A small segmentation model, trained from scratch: trained on larger renderings of crowded toy scenes, 22605 training examples.
Rows from block 10 of a small segmentation model, named by matrix and row number. Each number is 500 + 25 x the weight over its row's rms, rounded and kept within 0 to 999. All counts start at 0. Numbers have three digits each. After the name is the row's rms in percent of the matrix's.
After each channel's rows are labels from the 100 images, of 14848, where the channel reaches its highest value: "responds to" is what is common among them. Only what is clearly more common there than usual is listed. The data: larger renderings of crowded toy scenes.
# conv: 3x3 conv (model.mid.1.conv.weight, 256x256x3x3, each kernel summed), inputs 156-207

conv.148 089:553511486510482545493547470481500492529525502502526497506480459477471510480483483519473469483492528487517508508546501474507499524474476478477461515485494533
responds to: count: two

conv.211 362:497500500499500500510500497493500537500499499491506500518499498500501500499500500501513500500499499501368500496500501501497499501499499525500498489500505501
responds to: candle

conv.225 049:524536517501502511484538503480493515550524518480522476475482450481480537484492489526537478459530538466523499494535486474530534533505484503470412498497498534
responds to: count: two

conv.48 099:494517519468475503476497538483509483539517521510482481489472491469491502469479462512515507474490527507531529490510506477548486518464468522486488522474458521
responds to: count: two

conv.72 086:489484480514485507504485439502504503477494692527490488512529489507505481475511500500503480504475491498499567506494519510459515488505506487509510503508506489
responds to: count: six

conv.186 081:484468479505537498518497471523491498447492498495534506504505528510502473480520506503488510523491465491468502504488501569469503488495526515497551504502499498
responds to: candle

conv.153 106:489485493505496491501488442496499491537519496539487489500504495505467502500505500539465440500488515506570535514542490496512475487544497464494483461508572544
responds to: count: two